From a checkpoint of a small contrastive audio-text model.
Model: 25M parameters, encoder arch transformer, encoder activation swiglu, encoder moe expert_choice, encoder num experts 8, encoder layers 12, text encoder layers 8, text encoder norm layernorm, text encoder activation relu.
Training: muon at rate 0.0026, batches of 256.
Data: trained on short made-up English sentences, spoken by a formant synthesiser in many voices, 26041 training examples, 55.1 epochs.
Rows from block 3 of the audio encoder of a small contrastive audio-text model, named by matrix and row number. Rows with one number within an expert belong to one neuron, the router's apart. Each number is 128 + 32 x the weight over its row's rms, rounded and kept within 0 to 255. All counts start at 0.
After each expert's rows are labels from the 100 clips, of 14848, where the router gives the expert most weight on average: "lies over" is the class under the peak. Only what is clearly more common there than usual is listed. The data: short made-up English sentences, spoken by a formant synthesiser in many voices. In brackets: how many of the 100, against the usual share in percent.
# router: router (encoder.blocks.3.mlp.router.weight, 8x256, trained with AdamW), inputs 208-255
# gate: expert gate (encoder.blocks.3.mlp.gate, 8x128x256), inputs 208-255
# up: expert up (encoder.blocks.3.mlp.up, 8x128x256), inputs 208-255
# down: expert down (encoder.blocks.3.mlp.down, 8x256x128, transposed), outputs 208-255

# expert 3
router.3 [118 103 117 152 194 141 163 148  98  82 111 133 180 121  77 138 120 102 176 119 107  95 149 137  91 100  75  84 147  86 159  87 106  74 104 167 138 112 108 144 150 142 161 113 160 178 133 148]
gate.0 [108 133 119  84 157  90 110  55 153 124  98 117 140 153  98 109 148 157 133 129  82  91 141  84  81 200  91 112 119 130 108  94 116 124 138 149 187 134 119 129  90  96  44 134  67 144 109 129]
up.0 [142 105 123 170 129 140 177 159 169 115  81 119 157 107 173 156  98 106 149  79  96 157 123 129 197 121 172 104 186 155 104 166  90  78 129 115 131 108 127 123 130  72 101 108 157 133 169 151]
down.0 [125 144  85 146 107 150 108 164 109  40  82  93  85 101 181 152 146 126 116  89 124 123 115 113  75 164 132 189  83 119  75 103 125 120 136 153  57 110 179 131 157 136 149 127 117 101  72 162]
gate.1 [105 104 139 136 117 170 106 116 108 122 151 210  78 168 131 122 129 161 103 141 152 111 133 149  88 116 108 132  83 144 222 118 122 151  92  87 162 154 145 187  86  91 163 146  61 132 106 173]
up.1 [141 137 136 128 103 104 171 132 155 135 118  34 130 119 137 131 134 120 160  92  99 165 145 159 161 141 131 142 157  93  36 172 116 134 179 175 129 109  86  74 133 160 135 128 212 120 133  84]
down.1 [ 82 155  28 122  81 147 111 147  78  83 103 135 135 123 187 144 153 162 123  80 112 174  95 166 165 140 154 109 146 151 105 129 113 141  97 115 161 148 155 114 159 126  82 122 162 195 164 103]
lies over: /t/ (45 vs 3.4); /tʃ/ (29 vs 0.6)

# expert 2
router.2 [153 172  84 128  77  99 131  69 114 103 107 104  93 156 183  74 109 162 147 139 160 159 136  89 107 144 142 139 118 192 137  86 157 152 164 127 111 131 149 142 131  94  94 119 124 100 170 102]
gate.0 [139 149 113  80 103  91 136 143 106 153 134 131 137 160 163 119  96  91 134 128 102 117 117 125 110  71  88 122  84 133 198 161 136  93 107 101 115 154 131 124 103 175 153 158 171 103 145 170]
up.0 [146 106 129 146 114  93 186 150 140 178 120 146  96 136 106 175  96 142  20 117 155 183  65 170 104 105 163 166 113 122  90 130 127 163 115 156 106 135 103  95 110  85 154  90 138  93 155 163]
down.0 [117 113 154 125 156 129  64 170 146 100 131  89 165 161  85 104  70 151  56 122 157 174 100 109 100  94 166 160  99 137 118 130 165  79 150 159 110 144 143 151  90 138 106  82 146 101 210 141]
gate.1 [144 158  77 136 119 115 101 138 166 136 141 142 111  55  93 191 117 165 151 127 116 117 158 233 136 118  86 139 159 122 114 124  71  91 112 130 121 125 137 164 122  82 144 123 110 131  66 148]
up.1 [118  85 137 136 151 100 104 130 149 119 152 116 117 155 128  84 125  94 154 135  92 113 146  88 141 148 146 161  76 147 115  83 139 167  85 146 189 106  70 113 118 147 119 209 197 183 138  93]
down.1 [188 132 104 125 127 126 109 135 134 124 128 141 145 134 191 130 180  85  82 116  74 127 157 148  97 118 142 132 112 114 125 115 183 121 120 135 110 141  86 106 174 144 185 127 120 126  93  89]
lies over: /aɪ/ (32 vs 2.4)

# expert 4
router.4 [140 112  58 126  88 130 118 147 193 144  67 183 160  76  90 147 109 122 131 194 100 176  67  60 109 115 152 111  86  66 146  99 134  95 173 188 153  76 131 141 105  95 116 141  98  97 132 119]
gate.0 [125 141 115 150  75 171 142 120 105 134 165 101 158 124 134  40 112 160 119 144 113 135  97 114 108 156 157 165 124 156  85  68 135 137 160 144 193 159 100 104 127 104  97 115 154 150  99 138]
up.0 [143 131 130 146 158  86 139  66 139 137  73 208 166 166 138 162 135 197 114 141 156 113 175 134 215 123  90 104 160 116 167 135  61 129  95  89 101 126 145 125 139  97 182  80 117  96 121 136]
down.0 [ 75 183 165 155 113  94 124  95  85 138 152 122 127 131 113  64 119 145 125 116 147 104 180 130 101 162  88 108 140 151 125 118  70 109 143  96 136 174 107  72 103 139 132 112 145 104 132  96]
gate.1 [138 168 185 101 124 145 159 115 151  69  84  32 124 130 143 136  71 172 131 127 151  95 120 120  45 121 163 170 140 136 157 138 101  89 179 140  79 119 131  96 113 161 104 175 106  90 101 128]
up.1 [107 117  95  64 116 164 137 138 109 156 178 118 151 195 148 137 146  62 104  98  75 109  82 139 172 106 145 137 170 146  84 101 152 128 163 144 126  91 181 202 133 128 118   3 168 210 142 112]
down.1 [133 120 151 152 149 107 117 125 169 127 126 154 133 140 156 179 166 128 134 118 140 168 153 110 199  52 181 137 116  89 100 127 159 100 132 138 130 125 125  40 178 100 104 125 135  85  85 179]
lies over: /ɪ/ (52 vs 2.7)

# expert 5
router.5 [169  81 208 177 107  93 171 175  99 119 151  90 133 151 145 138  99 113 116 188 193 171 113 170 152 116 144 171 104 174 119 194  88 160 160  90 137 147  90 144 177 151 157  71 144 134  95  89]
gate.0 [135 108 178 178 112 104 125 149 165 149 137 158 109 185 142 115 131 135 124 133 142 147 105 154 154 161 148  98 123 123 120 101 136  76 124  97 174 181 105 134  74 123  48  92 128 130 175 119]
up.0 [142 113 102  91 141 108  79 143  79 112 132 111 133 107 149 136 133  95 141 119 147  79 154  90  83 175 132 146 151 151 123 150 187 214 140 128  58 127 127 149 143 112 156 134 113 124 117 138]
down.0 [147 109 143 147 169 153 118 150 144 205 188 117 105 157 161  89 101 113 173 118 165 157 110 122 125 122 152 151 166  83 105  96 155  75 170 151 117 137 142  71 190 118 119  96  98 174 116 124]
gate.1 [162 148  89 129 148 120 172 123 100 143 179 185 178 127 144  85 119 130 121 121 184 154 134  96 146 156 135 142 144 183 121 107 162 100 121 107 139 126 161 104 187 102  97 117 143 153 138  96]
up.1 [151 129 165 144 100  98 128 144 140  81 130  73 117  97 127 155 206  95 190 151  99 159  96 120  93 137 182 112  78 167 139 190 120 116 132 121 123 142  91 113 160 132 162 189 136 110 158 178]
down.1 [105 100  99  81 119 130 169 104 122 158 171 122 103  81 133 155 110 118  92 165 128 113 165  92 110  83 135 100 158 113 140  83 110  80 116 124 112 173  99 152  80 107  98  90  49 105 128  78]
lies over: /aʊ/ (29 vs 1.4)

# expert 0
router.0 [ 67 127 118  86 134 149 134  92 109 102 165 105 131 147 158  88 166 118 123  96  95  94 127 150  74 104 132  78 159  67 116 158 137 105 106 171 125 128 181 139 119 117 126 189 113  91 126  79]
gate.0 [ 99 124 137 111 140  96 146 110 106 179 110 114 118 168 189 111 127 168 149 124 103 175 153 184 144 162 151 140 134 149 124 213 140 171 205 107 100 148 137  76 162 148 150 162 115 138 144  90]
up.0 [ 64 130 122 135 128 183  95  84 123 120 144 109 148  65 141 119 137  84 120 108  91 136 166 163 186 171 142  80  76 155 121 125 156 113 130 123 229 110 165  84 116 146 127 105 170 110 159 179]
down.0 [123 149 149  94 186 107 210 115 108 163 151 133 176 187 103 119 110 106 177 112 127 132 139 143 101 112 108 142 185 148 116 108 113 163 106 136 170 167 138 132 121 143 122 108 110 119 121 124]
gate.1 [ 79 147 215 100 163 130 130 100  98 139 120 148 136 146 124 128 112 150 113 146 124 111 110 169  95 109 148 139 117 121 150 165 187 114 207 105 152  62  28 158 129 138 133 154 128 138  97  94]
up.1 [147  93  97 138 100 124 171 140 141 133 133 177 113  94 116 127 118 120 163 119 139 122 171 112 176 145  97 108 133 100 143  56  47 146 107 191  89 148 242 114 135 119 100  91 113  97 144 154]
down.1 [135  99 144 122  92 117  99 145 145 103 164 112 195 106 125  86  86 143 103 121 151 129 152  82  75 189  98 148 131 157  71 111 126 164 143 151 141 130 135  92 149 122 191 133 120 140 153  92]
lies over: /i/ (35 vs 2.8); /eɪ/ (32 vs 2)

# expert 1
router.1 [144 147 158  92  91 141 136 128 157 204 160 109 106  60 160 147 172 129 107 133  69 173  81 140  96  90  77 103 138 115 124 161 132 125 119 156 102 120 119  57 193 139 100  75 189 161 160 153]
gate.0 [ 93 118  91  97 135 148 122 108 151  83 135 140 117 118 155 144 110 143 110 114 162 128 162 146 148 169  79 140 140 198  55  86 153 165 132 147 130  87 146 118  94 162 126 115 111  73 137  95]
up.0 [167 169 135 160 114 121  83 176 120 157 116 142 170 150 107 148 110 125 155 103 132 147 117 120 120 124 138 101 102 146 137 127  65 136 175  92 124 164 119  27 162 123  95 139 192 151  68 149]
down.0 [129  78 155 112 117 108 142 113 155  99  92 186 152 108 105 175 177 153 158 118 105  87 117  97 106  98  68 135 201 144 137 106  71 151  98 112 141 131 151 156 107  95 172 125 210 111 164  98]
gate.1 [142 139 154  94 185 116 120 134 124 150 155  91 163 120  89 135 138 153  79 119  81 133 127 157 121 103 156 149 136 137 136 152 107  93 132 140 169 134 156 121 139 135 131  94 168 169 128 136]
up.1 [117 147 100 149  90 135 121 140 128 122  62 189  98  90 154 142  87  86 141 129 189 110 135  75 121 150  76 154 155 152 100 107 173 163 120  77 120 140 128 135  99 127 127 144  94 118 120 111]
down.1 [150 106 162 135 145 163 142 101 129 128 145 140 146 109 133 129 115 141 102 118 141  84 159  97 159 182 124 102  70 117 170  79 119 111 146 102 162 180 107  91 100 145 130  95 118 175 115 120]
lies over: silence (82 vs 49.9)

# expert 6
router.6 [ 70 143 109 180 120 143  90 160 108 108  90 148  66  67 121 120 142 137 102 156 164  75 157 101 109  98 109 142 168 117 130  81  82 130 174 158 171 138  75 141  85 172  95 143 113  75 155  65]
gate.0 [100 125  58 113 115 129 151  91 102 132  96 110 127 138 134 210 164 145  91  99 114 157 102 140 100 146 173 103  95 151 137 136 194  97 105 131 133 153 101  62 136 142 127 152 183 115 161 148]
up.0 [ 82 100 130  86  54 120 102  89 146 185 134  82  96 104 145 179  99 136 118 141 119 170  82 117 125 134 137  69  63 147 143 127 156 109 154 115 124 149 145  90 134  98  97  93 167  92 179 113]
down.0 [111 139 169 174 141 141 146 155  83  67 121 118 146 125  81 130 159 166 120 123 136  92 110 150  63  86 139 165 104 109  72 112 167  85 125 150 125 140 154 122  94  94 111 167  56 179 210  73]
gate.1 [194 131 143 152 121 173  72 143 102 179 174  97 122  86 150 117  74 105 131 102  88 123 149 112 143 162  81 109 196  85 122 113 135  93 129 137 163 116 106 154 110 146 119 151  85 189  84 166]
up.1 [181 154 186 112 118 143  87 129 100 129 158  73 137  86 105 134 140 107 161 116  76 179 127  96 150 159 105 140 185  94 122 168 124  96 146 129  51 136  93 151 124 136 120 150 110 143  93  88]
down.1 [148 123 145 166 136 190 196 130 145 125 164 137 108  76 129 145 102 116  95 130 141 120 104 150  77 126 123   5 116 134 130 140 113 132 141 138 107  67 131 145 130 119 151  40 158  97 125  98]
lies over: /ɝ/ (74 vs 2.4)